From a checkpoint of a small encoder-decoder audio transcriber.
Training: muon at rate 0.0093, 20300 steps, batches of 64.
Rows from block 4 of the audio encoder, named by matrix and row number. Each number is 50 + 15 x the weight over its row's rms, rounded and kept within 0 to 99. All counts start at 0. After the name is the row's rms in percent of the matrix's.
# conv: width-3 conv, dilation 3 (encoder.blocks.4.conv.weight, 384x384x3), inputs 120-149, a 3 kernel for each
conv.69 098:58 25 60 45 41 50 56 53 64 42 19 35 41 51 39 38 53 52 33 49 65 72 37 68 69 69 44 48 37 58 44 21 58 55 26 70 71 47 51 46 35 70 41 22 41 33 51 32 47 93 49 66 73 64 48 77 42 48 41 36 46 67 43 56 43 31 36 54 75 57 42 47 27 51 70 56 69 47 33 18 62 64 55 49 46 47 30 54 49 66
conv.70 100:68 29 38 79 54 34 45 50 44 47 30 70 48 49 60 48 28 60 43 27 46 43 61 38 57 69 47 52 54 48 33 43 39 53 32 40 49 50 46 70 46 67 58 70 46 53 53 65 37 46 80 57 43 40 45 59 44 71 62 62 32 59 35 35 36 55 33 33 40 50 65 29 71 44 62 55 56 25 57 62 45 52 55 40 42 56 66 66 69 41
conv.71 098:40 27 25 47 40 66 67 51 51 42 56 71 40 44 80 58 68 37 75 34 40 44 58 44 28 47 64 54 64 50 21 41 24 63 20 65 58 30 64 28 29 45 49 40 57 66 61 57 18 44 59 75 69 45 49 40 31 60 25 30 26 64 30 40 43 50 63 48 65 71 45 20 35 28 40 64 38 73 38 62 69 47 53 51 54 82 65 39 48 33
conv.72 097:30 53 46 48 25 36 65 25 34 72 83 18 31 63 56 28 63 50 52 57 64 32 51 54 70 38 62 64 54 54 61 47 53 36 26 58 72 42 73 56 42 35 19 58 49 46 40 54 56 53 44 72 21 76 72 25 59 54 28 43 17 49 51 52 53 49 32 37 41 42 63 30 52 74 77 56 59 47 66 68 66 62 62 51 22 30 63 50 42 39
conv.73 097:35 58 40 41 65 48 56 39 38 54 61 58 49 64 24 40 59 67 40 51 64 53 65 21 26 52 54 64 42 53 18 41 53 49 50 67 59 82 42 42 51 52 49 40 55 31 46 57 52 60 23 40 69 64 50 37 45 26 55 50 42 65 43 45 51 82 51 45 42 45 50 52 45 40 42 48 66 62 61 49 45 65 26 63 40 78 40 26 54 24
conv.74 102:64 50 69 28 36 58 38 38 38 37 48 51 50 40 53 58 59 32 50 55 42 68 39 35 37 27 44 38 49 60 62 28 58 34 26 59 62 47 54 65 53 52 42 26 35 42 35 30 31 42 24 65 35 47 52 57 37 21 52 54 48 70 49 75 37 72 49 71 21 50 61 54 58 38 39 47 66 44 32 33 53 31 38 54 59 41 58 56 30 56
conv.75 102:43 45 41 43 64 35 38 55 69 49 47 66 53 64 46 60 41 63 41 61 47 28 63 44 47 72 56 25 74 25 40 68 45 61 33 45 57 55 39 70 70 30 58 47 70 52 71 40 74 67 61 41 53 46 15 23 33 46 31 44 47 45 52 28 48 53 33 45 43 56 27 16 60 49 59 45 51 43 30 39 30 37 73 65 73 74 51 59 31 52
conv.76 105:49 22 32 70 72 65 42 35 44 47 12 71 44 59 73 32 22 60 60 65 59 43 19 53 25 34 63 47 75 64 48 95 51 53 53 49 68 56 52 45 31 57 45 36 48 70 88 44 44 54 38 35 55 72 64 58 26 62 14 63 73 65 64 42 43 48 62 31 71 36 67 29 54 52 51 64 37 46 48 42 47 62 59 39 49 15 47 19 29 48
conv.77 098:40 62 52 57 64 67 43 53 57 32 61 39 63 42 36 55 85 39 49 56 37 63 34 30 34 21 69 64 66 57 59 41 40 28 60 53 52 47 55 32 39 71 44 49 82 77 65 47 59 49 42 67 72 34 52 37 50 41 40 88 73 43 44 43 35 77 57 60 71 30 57 41 56 59 35 44 52 68 39 43 34 45 63 63 75 54 50 46 25 47
conv.78 093:75 46 59 49 19 83 44 69 69 38 73 27 58 48 70 49 43 33 48 38 49 43 42 67 54 59 83 43 47 73 35 73 65 39 29 54 56 35 51 49 52 33 49 48 65 38 41 63 39 49 39 47 19 35 49 38 45 58 49 68 46 73 33 44 44 62 35 78 62 71 49 48 52 39 37 31 47 53 52 66 63 36 50 27 49 66 42 41 61 48
conv.79 099:75 32 32 49 48 50 32 44 44 43 13 48 46 27 63 57 54 52 77 27 30 74 50 50 62 58 45 33 42 67 44 75 54 80 21 60 49 56 29 61 51 43 49 59 48 40 63 64 19 49 42 59 47 26 49 76 30 63 32 47 52 65 41 55 72 64 53 69 59 74 69 45 19 32 32 24 30 56 58 48 53 50 51 53 66 46 42 69 46 20
conv.80 101:50 48 32 86 56 63 61 16 35 64 22 52 44 33 41 54 80 20 18 48 32 35 49 38 43 41 66 41 52 37 64 31 71 56 67 47 53 43 40 50 37 50 18 77 48 85 36 36 43 62 26 27 54 40 53 37 47 77 28 61 34 40 57 34 73 63 46 59 73 29 53 48 28 56 49 52 77 34 56 41 27 56 56 57 44 62 49 38 17 41
conv.81 100:37 57 40 69 26 58 62 49 43 75 58 60 66 41 46 71 52 32 44 44 46 43 65 32 84 63 76 48 17 51 62 55 59 44 81 36 50 40 56 37 69 48 24 48 66 30 71 51 78 70 54 53 69 26 28 42 36 55 65 32 30 47 30 48 54 46 57 51 35 47 62 40 49 52 60 36 72 53 55 52 66 71 47 54 45 63 14 64 39 54
conv.82 098:21 31 39 18 45 48 37 71 71 22 44 25 40 21 45 56 50 30 65 47 23 69 48 60 32 22 65 36 39 45 53 43 34 59 20 44 43 36 38 63 55 62 42 37 38 78 38 42 40 69 68 62 43 46 51 31 38 50 08 46 50 50 40 67 55 37 74 31 36 55 75 74 70 33 50 56 57 62 55 43 27 62 41 54 67 69 42 32 50 61
conv.83 101:43 62 72 46 58 29 48 56 50 37 61 50 43 69 60 34 60 51 48 44 57 66 48 40 57 44 51 61 23 38 50 56 47 45 75 62 51 49 52 73 46 34 67 51 44 13 85 38 48 30 43 54 40 34 58 56 53 66 26 45 45 42 77 60 69 55 32 52 43 44 46 46 39 64 68 32 70 52 49 71 54 41 66 74 45 30 48 77 52 79
conv.84 096:62 24 50 39 67 49 46 56 41 14 51 62 47 27 56 53 51 62 46 76 34 42 42 38 29 52 56 19 63 51 06 76 55 54 55 55 63 51 48 55 44 45 29 27 51 45 38 57 53 66 66 27 49 38 43 76 38 41 34 48 64 59 39 58 69 70 62 20 44 73 45 54 92 45 41 30 52 44 37 33 43 39 45 67 59 23 45 50 54 47
conv.85 100:63 51 31 58 63 38 19 75 39 50 39 26 51 68 36 57 34 71 41 53 38 47 57 52 48 53 65 82 39 52 38 29 58 32 63 31 48 49 60 35 28 63 66 54 50 44 60 55 48 66 56 42 42 57 58 33 38 56 34 51 47 71 53 35 48 42 60 82 52 30 23 56 48 54 45 30 75 46 55 57 36 54 44 65 74 04 20 41 53 65
conv.86 098:39 48 44 62 05 66 21 40 40 36 50 67 63 65 56 47 47 68 44 55 49 52 42 51 28 63 67 53 57 60 53 63 44 74 48 61 44 34 63 45 48 46 63 42 37 67 54 27 73 60 39 34 80 42 36 45 55 12 45 80 86 50 65 44 76 43 44 50 58 36 43 62 67 50 59 50 52 42 53 67 33 47 41 80 35 46 47 43 51 40
conv.87 097:86 38 49 50 53 47 61 33 52 58 57 71 46 66 37 49 57 47 49 32 33 49 32 51 54 19 99 68 48 48 50 35 47 48 39 40 54 70 65 73 54 29 55 51 29 36 27 56 30 43 45 61 29 46 52 42 50 49 69 42 52 50 52 59 51 62 48 69 33 37 26 34 27 51 39 42 50 52 60 64 50 51 45 45 37 44 50 21 50 29
conv.88 098:45 43 53 51 54 35 47 25 49 63 34 34 48 40 55 60 46 25 39 58 23 66 52 50 45 62 50 50 51 47 34 53 45 46 63 67 55 52 26 35 39 34 60 32 42 62 61 13 25 49 49 33 34 71 40 31 54 45 64 53 24 52 37 70 44 30 52 56 45 53 41 60 37 51 58 76 51 51 41 80 45 46 59 52 37 50 35 43 45 45
conv.89 095:42 48 70 65 45 55 56 33 69 56 68 66 49 52 57 45 59 42 27 60 47 32 70 54 59 65 42 43 66 43 52 42 45 32 59 63 72 61 38 73 46 63 52 47 16 28 44 67 55 05 41 32 58 35 48 59 61 60 50 17 33 27 52 32 37 30 67 66 69 42 60 36 60 75 47 71 23 18 62 99 58 43 63 67 42 33 60 27 58 43
conv.90 105:20 65 55 56 63 39 44 56 70 99 43 69 38 64 42 29 48 64 61 55 66 55 64 52 56 61 32 37 61 54 61 43 46 50 60 49 52 50 42 55 32 51 86 57 48 41 66 58 64 52 64 31 52 58 58 56 48 56 47 30 68 28 65 27 49 60 55 76 55 46 83 60 43 39 54 58 13 58 43 39 35 62 46 52 57 48 71 72 66 67
conv.91 108:34 43 74 62 52 55 47 81 36 38 40 83 44 53 45 52 77 63 59 48 50 38 59 54 40 48 47 64 39 55 53 36 55 54 49 63 35 30 45 48 47 63 64 68 51 42 49 29 60 42 54 35 54 50 65 26 67 62 34 55 57 73 52 52 61 66 40 27 69 40 54 73 62 51 40 49 43 42 51 35 49 33 58 43 54 60 56 34 60 48
conv.92 100:43 58 42 35 60 60 59 47 55 60 43 34 55 38 49 52 50 42 47 62 49 55 52 27 56 31 72 61 49 34 26 48 57 22 53 39 50 60 36 50 57 46 57 68 48 47 39 61 64 45 17 22 70 68 41 45 35 35 20 50 66 20 47 41 54 47 39 61 76 32 54 41 56 39 57 42 54 37 47 67 69 65 39 59 05 28 64 53 64 66
conv.93 100:32 41 28 61 56 45 31 31 72 66 46 55 44 42 35 63 64 43 78 40 58 36 35 86 63 47 57 60 33 59 51 81 51 49 26 40 35 67 53 40 47 46 61 33 14 49 42 46 28 50 40 29 51 62 33 50 26 69 50 68 28 63 32 21 38 55 39 45 31 50 72 50 51 67 15 39 53 63 19 38 71 60 43 41 01 38 54 48 43 63
conv.94 105:58 50 50 81 73 33 39 45 50 75 96 54 39 52 35 37 59 38 31 49 53 56 53 53 53 26 34 22 35 58 43 16 50 42 50 42 26 36 50 38 55 56 44 46 60 47 53 63 51 70 45 22 58 56 29 33 47 19 56 71 48 55 53 32 38 52 27 48 43 51 58 54 65 56 40 60 28 78 39 87 64 54 49 46 52 39 48 70 49 60
conv.95 098:29 73 50 50 46 71 20 39 42 37 66 26 59 58 34 54 33 38 46 41 53 26 23 57 64 31 84 39 37 48 55 53 39 31 41 53 52 57 54 55 42 45 41 65 60 54 40 41 55 39 53 50 26 56 27 55 76 65 84 33 19 27 52 50 51 37 32 39 57 51 61 13 44 45 39 45 46 58 74 54 59 39 33 51 57 33 58 54 76 41
conv.96 099:41 38 42 39 61 56 43 51 44 24 59 37 53 59 79 42 50 58 56 34 56 60 35 27 48 40 52 40 57 45 61 66 49 51 33 38 67 75 35 57 19 75 49 70 62 61 40 31 57 61 44 80 04 71 71 49 38 33 55 54 46 65 36 41 26 38 47 50 18 45 73 69 67 38 53 75 46 38 51 80 45 55 24 70 73 47 52 59 39 56
conv.97 096:54 42 45 38 21 35 54 41 76 39 66 57 35 70 56 55 75 59 50 62 49 02 68 68 59 51 46 69 70 62 45 30 42 47 54 65 32 69 77 60 34 48 46 46 38 52 36 63 36 29 47 75 38 68 63 58 51 40 70 42 61 71 45 39 90 44 27 42 70 52 40 42 44 44 53 43 82 31 50 31 44 21 25 47 42 57 21 67 21 66
conv.98 099:50 62 56 54 43 56 55 59 45 71 19 57 49 28 35 46 34 44 48 63 67 54 70 72 46 58 49 45 59 40 40 38 67 37 50 52 35 81 34 50 40 47 42 35 32 21 53 67 66 47 39 59 41 44 60 53 49 70 06 68 57 78 54 71 34 49 50 37 46 36 30 42 59 54 48 01 51 62 43 46 43 38 42 44 47 72 72 54 60 42
conv.99 097:64 60 43 46 68 54 38 86 33 81 47 43 51 52 51 39 83 22 39 39 49 42 27 55 33 40 64 38 54 42 50 43 34 58 34 20 55 43 39 65 66 47 49 46 38 34 34 62 67 52 68 49 53 70 43 53 61 39 42 27 52 40 31 71 51 63 28 66 51 67 18 53 41 43 68 23 25 31 54 33 26 60 56 62 71 52 63 57 50 45
conv.100 102:74 54 42 48 39 62 46 81 75 37 27 44 38 53 50 33 03 52 52 43 41 68 44 56 44 44 52 58 90 43 49 45 48 45 69 57 45 75 50 62 20 51 74 69 69 34 19 28 50 63 66 62 70 74 61 31 50 59 06 39 55 51 39 38 31 44 72 41 57 41 55 47 49 35 47 46 53 61 27 63 51 70 67 32 54 61 60 58 48 39
conv.101 095:53 39 70 56 38 28 46 33 52 32 41 58 61 37 55 57 21 52 58 44 29 59 19 43 70 27 36 42 64 50 56 45 37 46 63 57 68 36 57 64 66 48 66 62 45 48 49 62 63 41 52 63 60 60 66 60 60 57 40 55 21 41 20 39 73 40 53 76 50 61 44 57 61 34 71 58 47 36 56 69 63 37 83 51 67 31 33 53 47 26
conv.102 097:65 35 52 44 39 76 63 69 52 20 33 40 49 35 45 63 41 50 57 37 50 53 49 61 60 58 43 62 42 43 33 21 77 37 24 46 55 39 41 39 47 45 59 62 57 51 49 46 45 37 66 45 38 67 47 48 49 46 68 67 56 61 49 50 88 39 51 39 72 40 59 65 20 60 43 42 47 66 29 55 25 54 35 50 68 49 50 42 46 54
conv.103 100:65 52 55 68 57 55 60 53 54 33 86 38 28 59 71 58 74 40 54 27 47 49 79 46 37 57 54 41 52 54 80 45 56 33 66 49 48 39 57 40 17 70 34 59 64 67 51 57 88 65 69 69 65 41 66 38 40 56 63 55 32 65 25 53 68 54 22 54 53 48 30 57 55 44 48 51 75 78 54 36 74 48 58 49 92 67 68 59 45 47
conv.104 098:39 65 47 68 34 49 44 42 55 27 62 47 48 65 45 54 56 34 61 42 48 67 00 52 59 51 50 34 34 62 40 49 42 49 48 64 37 29 78 55 59 31 40 68 70 70 67 41 60 42 63 61 53 59 15 49 70 50 51 74 32 38 43 31 49 65 47 59 33 38 51 54 36 51 31 62 49 73 57 36 40 64 56 57 58 62 46 55 45 62
conv.105 102:53 57 59 55 29 63 66 34 42 29 84 44 40 66 55 47 25 27 27 36 55 64 58 48 45 32 29 42 58 45 56 43 56 37 52 69 49 90 20 44 67 58 33 43 24 61 39 42 49 48 32 33 52 37 50 46 46 47 36 41 77 56 40 57 53 36 72 58 54 48 41 46 57 46 51 42 31 58 54 53 36 03 57 30 45 81 71 62 46 27
conv.106 098:58 48 63 67 62 46 66 61 65 54 40 58 27 63 47 46 11 41 36 24 60 65 39 47 28 57 88 36 49 40 58 52 46 55 43 43 17 17 25 40 45 58 51 34 36 25 49 54 71 37 75 44 74 36 41 44 56 52 73 65 37 45 38 39 13 46 50 48 24 60 42 49 43 69 47 41 48 67 42 52 65 48 50 68 45 65 55 62 54 48
conv.107 103:37 44 51 61 22 57 59 22 43 65 64 75 34 85 47 59 52 58 53 42 56 20 63 48 82 51 31 70 28 53 38 51 59 38 42 63 65 71 51 72 28 50 42 69 37 58 66 60 50 46 51 35 44 56 52 64 54 26 51 52 50 66 66 55 42 55 56 71 72 60 33 70 58 46 30 51 39 44 21 45 50 59 49 29 71 60 60 68 17 34
conv.108 100:37 58 41 65 82 76 35 43 54 70 25 57 63 40 51 50 26 09 36 36 47 46 35 29 46 42 35 32 34 43 60 49 64 48 54 74 39 59 56 61 34 55 45 46 74 33 77 42 56 44 38 51 19 43 42 58 65 74 58 48 51 87 72 43 58 43 33 43 52 41 30 45 62 48 60 48 41 40 55 46 21 44 36 61 42 49 76 45 49 27
conv.109 098:33 52 42 15 59 39 67 58 72 36 97 56 63 52 46 73 49 54 60 16 57 64 87 56 64 40 41 64 62 54 50 68 42 56 34 71 51 55 11 39 54 51 55 55 36 39 48 30 59 54 37 68 92 43 22 19 65 49 49 43 40 27 30 52 81 62 83 81 52 51 46 26 46 62 39 54 54 55 42 53 48 69 65 47 35 69 46 62 58 44
conv.110 104:57 55 63 77 54 45 58 67 66 51 64 30 37 49 61 69 66 19 37 22 30 27 60 77 50 75 54 40 66 40 71 71 59 39 54 36 31 51 50 49 59 67 39 37 61 26 69 57 26 42 40 44 59 60 45 50 40 39 44 71 62 54 53 40 75 31 69 30 56 31 33 34 52 56 67 64 59 63 63 50 41 60 41 48 67 45 43 71 59 62
conv.111 096:58 33 41 45 41 61 35 75 31 44 71 41 48 27 44 30 51 62 43 66 52 78 53 40 43 50 35 29 48 51 24 45 79 53 51 37 37 51 43 31 62 46 33 36 46 46 41 42 45 25 74 61 41 29 30 46 42 48 42 35 39 55 42 42 44 47 25 37 47 42 32 20 67 52 63 38 55 63 08 82 51 52 43 53 13 52 54 65 63 59
conv.112 098:35 37 46 50 37 51 45 44 39 21 80 48 45 64 45 69 66 35 64 53 47 48 48 45 42 24 44 62 38 42 70 30 38 37 51 76 45 53 30 80 61 56 63 56 48 62 70 52 74 35 36 71 54 39 54 00 39 57 70 39 47 47 42 79 56 43 26 24 54 44 38 58 43 71 50 36 58 73 39 78 46 44 55 31 62 52 56 79 31 33
conv.113 103:53 45 31 46 17 32 61 92 55 31 45 24 59 44 66 57 46 43 55 65 49 55 43 55 48 59 50 62 51 52 58 25 47 53 78 63 47 32 77 50 36 40 46 52 53 44 54 62 75 62 61 41 55 41 48 50 34 29 29 65 46 38 38 51 38 62 60 33 65 36 64 46 48 58 22 56 20 63 60 14 25 63 54 61 45 40 58 50 55 63
conv.114 100:33 34 48 42 31 55 50 38 35 54 84 53 52 65 43 45 38 24 39 46 51 48 39 61 73 57 63 71 48 58 49 45 45 59 54 67 65 66 62 62 52 40 67 57 37 50 41 60 35 24 41 55 43 42 34 33 58 52 79 68 54 56 52 52 72 55 52 21 70 63 72 59 46 43 27 44 74 36 46 22 47 79 60 40 50 44 47 62 48 53
conv.115 095:54 46 72 58 26 35 79 35 18 35 47 44 42 42 50 34 17 48 24 46 65 41 49 58 63 46 58 90 55 59 57 54 44 44 26 61 65 72 33 45 31 47 49 51 34 38 48 46 74 58 55 85 32 13 72 63 42 24 44 74 50 36 36 47 55 48 68 46 34 53 28 55 41 68 22 34 36 45 63 30 71 40 83 43 62 53 45 69 44 52
conv.116 102:38 57 76 71 75 67 59 27 42 53 51 44 35 46 57 51 46 44 26 28 43 58 41 59 47 44 50 48 71 62 49 48 63 23 47 53 64 42 39 27 20 59 37 40 72 21 48 53 55 63 48 50 86 71 57 42 62 50 42 57 68 45 32 25 77 66 71 83 61 46 46 43 36 35 35 36 42 68 58 37 50 54 56 40 35 50 60 51 31 61
conv.117 103:46 33 56 49 52 29 50 36 47 30 54 62 54 54 33 47 45 66 42 41 78 41 40 45 58 45 46 53 52 62 28 51 70 49 23 46 46 58 40 47 52 58 50 59 52 65 73 45 58 54 43 52 51 46 75 50 83 68 50 71 65 61 95 40 51 55 45 20 58 58 21 62 54 67 48 46 54 44 48 28 58 51 43 38 52 52 65 56 38 60
conv.118 094:52 41 59 45 42 67 59 25 48 53 57 65 38 47 34 53 30 54 51 60 64 60 33 50 59 35 62 44 41 52 30 33 48 43 46 45 30 61 85 42 65 52 58 85 63 88 85 67 57 46 89 33 52 46 51 36 44 47 24 61 30 69 40 24 60 39 41 52 46 60 34 51 30 62 36 67 26 41 51 45 76 28 37 45 54 32 46 63 34 55
conv.119 102:54 32 38 36 74 70 52 58 78 51 63 55 58 77 36 25 58 68 49 38 37 72 27 92 53 50 45 31 91 42 88 61 46 43 74 33 51 37 33 52 53 47 31 55 21 49 56 46 44 83 46 39 83 29 78 31 55 36 49 61 49 56 55 58 47 57 66 43 66 46 12 31 65 55 68 62 36 53 35 43 30 42 42 44 50 23 58 28 71 55
conv.120 098:54 51 71 41 43 76 61 33 53 40 36 37 34 47 41 65 35 31 43 45 57 72 71 49 41 18 67 48 34 60 50 48 56 46 58 39 46 45 35 35 53 38 67 75 75 70 74 62 43 66 45 64 36 54 56 32 54 49 60 51 61 68 77 51 76 67 42 70 33 57 43 53 75 39 37 57 42 23 52 35 72 61 53 79 11 31 66 48 62 42
conv.121 098:35 28 26 59 45 36 38 63 61 62 45 54 66 42 53 70 61 48 73 61 44 53 34 66 44 25 68 47 24 52 35 63 39 26 32 54 86 38 85 45 39 67 27 46 45 47 37 59 75 48 30 62 31 42 66 38 31 32 57 63 48 62 42 56 70 65 52 65 75 40 48 34 60 34 75 28 59 51 56 44 38 63 69 81 47 34 35 35 43 64
conv.122 102:47 01 49 55 39 49 55 40 34 54 48 44 57 54 31 51 56 54 40 59 35 59 57 67 47 46 56 27 65 54 48 35 23 74 62 38 84 39 45 42 58 58 22 51 52 71 49 66 53 49 11 51 71 73 31 58 50 49 43 46 45 33 52 72 74 47 64 74 22 40 25 57 46 51 50 67 42 26 87 57 54 72 36 59 55 40 42 29 43 51
conv.123 100:46 46 51 67 46 67 43 28 34 61 41 34 48 44 54 41 46 54 44 27 36 39 37 65 38 50 26 35 73 86 56 59 73 34 51 44 62 29 66 60 31 51 30 32 44 79 20 28 52 30 55 50 31 58 45 48 39 40 79 52 62 66 41 62 43 46 34 68 83 76 42 32 43 40 40 50 43 41 36 35 48 39 41 66 66 74 35 36 78 79
conv.124 101:44 30 44 58 46 38 40 71 41 70 28 49 38 48 33 36 50 38 21 62 34 61 50 47 86 63 44 22 47 49 22 33 61 45 52 57 29 52 39 50 46 45 58 35 56 56 21 49 62 39 41 49 34 66 40 27 37 75 77 46 55 44 57 32 47 50 36 63 33 53 48 50 59 50 54 61 65 20 34 33 46 46 54 54 58 45 33 69 62 66
conv.125 103:47 31 49 55 41 39 65 34 67 50 59 36 53 24 59 46 80 59 33 32 55 29 43 66 59 39 63 48 66 33 41 36 20 54 53 28 70 44 30 44 38 67 25 59 44 63 64 28 56 64 45 54 32 42 49 65 48 63 52 36 17 54 41 49 33 54 75 49 28 27 61 56 50 42 61 68 26 22 57 56 60 36 64 51 53 73 55 17 43 63
conv.126 100:66 53 37 41 79 54 41 35 43 52 43 21 64 58 37 75 52 42 45 75 30 36 55 51 47 37 46 42 72 29 65 77 43 58 19 40 48 57 50 40 45 17 15 45 52 43 68 51 54 53 40 54 66 56 32 55 51 41 11 52 60 57 32 63 22 49 40 44 45 35 47 52 51 27 41 61 45 61 41 34 32 52 40 37 51 71 56 36 38 61
conv.127 096:30 68 70 47 44 52 67 37 29 49 34 55 37 74 50 47 68 22 39 47 32 30 47 29 34 26 55 77 40 41 48 43 38 58 57 63 45 35 79 44 43 52 38 57 67 22 72 28 69 52 32 28 31 51 56 50 24 43 33 62 50 58 49 67 73 18 39 49 37 62 68 67 42 57 43 45 60 47 41 22 34 68 59 30 53 32 50 44 42 58
conv.128 103:32 44 64 78 52 33 18 82 45 46 38 39 77 62 58 55 69 25 68 54 56 47 48 43 42 76 52 47 41 64 45 63 27 60 41 39 66 26 45 47 45 49 29 35 38 44 84 69 44 21 42 46 78 64 72 58 68 40 33 59 49 38 56 41 61 38 63 63 68 56 66 64 66 46 60 48 69 53 61 50 50 51 32 70 50 34 21 57 69 52
conv.129 097:49 66 56 30 44 48 68 76 30 22 34 40 53 35 45 36 34 75 62 25 46 69 49 28 47 16 63 63 24 64 50 41 55 43 15 27 47 58 58 37 45 46 59 48 56 76 46 49 80 25 20 73 60 42 42 30 66 60 39 49 56 56 34 35 33 78 37 45 26 61 52 53 50 24 50 64 47 63 39 22 39 50 42 53 25 43 51 56 75 64
conv.130 101:55 45 55 56 83 54 51 63 39 62 67 21 60 26 60 43 41 45 50 42 40 54 29 63 44 48 46 49 32 46 40 64 63 30 65 49 73 40 50 58 38 29 70 46 37 27 60 52 61 48 33 35 48 55 41 61 42 41 55 56 50 47 37 51 52 62 44 20 67 39 31 55 45 68 49 37 67 75 50 26 52 36 45 39 58 29 42 39 66 43
conv.131 106:62 19 71 55 49 29 48 47 42 38 71 15 67 68 69 25 58 32 38 57 40 57 32 58 64 42 71 74 39 38 26 65 75 56 31 28 70 40 42 83 50 38 66 30 16 46 38 52 33 45 51 44 68 56 60 47 37 50 64 54 51 56 53 55 36 68 48 23 72 34 49 29 46 51 47 56 42 53 41 34 41 51 43 73 38 32 44 63 60 41
conv.132 102:39 57 51 61 07 80 49 31 52 33 70 48 54 61 54 56 67 19 40 25 57 58 40 70 60 46 59 40 28 37 59 69 60 54 42 66 28 38 75 37 30 30 11 46 35 52 81 62 54 36 45 55 54 57 77 48 35 29 53 69 11 64 38 43 79 46 31 48 73 37 63 03 52 36 63 50 43 70 40 37 66 62 65 28 39 47 63 53 64 79
conv.133 102:72 43 33 38 54 36 37 83 64 72 58 71 48 67 48 42 60 41 60 54 62 57 39 50 45 49 53 65 24 37 50 60 26 39 30 55 72 46 36 49 53 37 71 36 49 41 45 69 80 43 46 62 47 39 51 62 58 50 51 94 47 52 54 63 34 54 34 39 56 52 37 44 69 40 55 73 66 59 43 51 55 42 47 61 59 64 40 36 40 60
conv.134 099:56 41 47 81 28 55 67 34 46 54 61 71 36 58 61 50 52 45 43 44 66 60 46 47 46 20 63 43 52 49 70 44 55 54 61 31 77 43 59 98 38 60 56 41 36 41 71 31 64 37 37 70 62 54 61 67 36 68 30 55 24 54 63 46 43 56 57 26 40 44 42 77 67 99 53 30 67 61 38 51 52 58 42 51 84 74 59 46 40 39
conv.135 098:21 53 34 67 64 38 62 68 55 55 73 61 59 31 67 18 33 41 35 23 46 64 59 39 58 87 42 70 60 34 35 34 63 76 67 49 67 67 35 40 28 40 49 64 37 58 13 26 61 45 47 59 47 49 44 56 57 48 41 55 31 62 69 55 59 34 51 68 60 42 56 45 35 68 42 48 58 49 61 47 67 56 81 67 45 30 71 58 34 49
conv.136 099:63 70 54 71 83 51 63 73 56 54 73 37 33 47 68 62 48 55 42 33 56 50 57 43 54 44 46 64 64 63 45 40 39 50 33 57 51 65 57 44 69 50 38 30 59 34 27 33 31 75 56 36 71 37 68 44 57 99 74 56 47 30 38 24 56 31 17 45 27 56 41 34 60 54 56 91 58 59 67 52 43 33 59 60 61 62 43 39 50 55
conv.137 106:49 44 58 84 43 13 32 26 74 55 45 72 34 59 32 58 70 40 66 73 60 43 48 51 58 27 68 67 32 47 52 73 54 56 99 47 50 18 55 51 61 42 62 62 49 69 63 46 49 29 57 42 60 83 44 27 37 49 46 52 62 62 34 40 71 59 50 31 56 19 41 59 50 50 38 40 64 33 29 66 64 61 53 48 72 52 38 68 60 67
conv.138 098:58 31 36 73 54 68 36 48 38 71 30 41 42 40 75 61 52 51 59 45 61 63 52 53 41 49 36 42 39 33 56 19 67 38 52 44 42 42 80 54 44 40 80 28 01 53 57 65 47 43 66 28 50 30 42 32 31 51 52 50 49 58 49 57 37 39 58 48 43 51 32 00 49 55 37 48 47 39 45 25 46 71 63 18 39 45 17 43 57 41
conv.139 098:14 10 28 58 66 70 51 46 28 51 23 67 50 36 64 56 46 66 29 63 47 67 60 41 43 35 51 57 49 66 23 36 85 32 76 51 71 10 51 58 86 72 57 19 77 36 56 69 46 62 43 38 52 72 58 61 41 50 46 50 60 39 48 37 34 60 50 73 46 62 19 43 34 52 59 50 35 36 48 56 60 35 43 52 58 60 45 38 66 51
conv.140 107:44 51 47 54 59 34 52 42 46 48 46 73 53 48 71 31 50 57 41 61 46 58 49 58 55 46 74 49 68 40 63 49 65 64 67 52 41 44 42 61 46 45 39 54 67 48 53 50 42 65 68 74 47 40 58 71 63 60 26 34 44 52 71 61 40 82 50 30 49 40 61 50 61 99 50 56 57 39 63 62 66 47 49 62 47 41 32 21 51 36
conv.141 103:50 42 38 27 35 74 57 44 69 40 49 64 52 60 64 37 57 34 47 75 40 63 72 53 52 43 45 50 58 43 40 46 42 46 57 39 63 62 43 61 43 63 47 47 50 62 30 77 41 58 60 85 61 45 30 54 45 50 33 63 41 43 85 64 43 71 56 61 51 51 52 66 47 57 31 64 39 63 39 49 18 44 47 51 56 52 50 59 56 33
conv.142 098:52 39 77 49 70 59 25 58 46 31 59 54 60 48 63 60 72 28 70 54 41 56 47 58 50 54 43 51 50 54 36 24 51 72 45 56 35 52 61 41 23 65 62 49 58 41 59 74 69 83 42 40 80 76 41 49 67 37 27 69 55 64 41 61 14 50 41 67 49 55 29 40 38 30 51 44 54 28 42 22 59 65 27 38 49 44 60 47 46 37
conv.143 099:45 57 35 44 30 25 30 26 50 72 49 70 48 59 41 37 11 57 57 55 34 55 51 69 52 62 63 46 38 51 81 48 17 50 66 46 56 50 58 55 57 38 24 65 66 72 58 73 40 30 48 53 75 38 79 24 65 39 59 63 56 72 48 78 56 60 46 35 21 49 48 21 42 70 45 60 44 49 72 46 76 70 29 60 34 35 50 51 21 70
conv.144 098:37 45 26 48 42 43 71 64 72 29 53 62 70 55 39 49 51 37 42 44 65 65 34 22 89 35 62 42 48 21 77 54 43 67 60 41 56 38 38 54 56 74 31 62 58 56 36 58 50 58 44 70 52 51 50 67 30 47 57 31 66 78 66 44 60 50 47 48 09 21 65 52 39 72 64 61 33 52 49 66 38 53 26 51 25 57 19 49 44 40
conv.145 098:56 58 43 24 54 35 58 66 37 68 36 44 66 39 27 44 27 28 44 13 59 34 62 15 51 61 70 35 15 60 46 44 53 42 60 48 46 38 41 58 53 51 21 55 66 60 57 66 59 51 74 51 49 37 52 80 55 17 71 48 41 73 43 46 55 64 74 67 35 25 43 52 45 38 52 50 53 40 78 72 41 41 55 43 34 40 44 63 42 46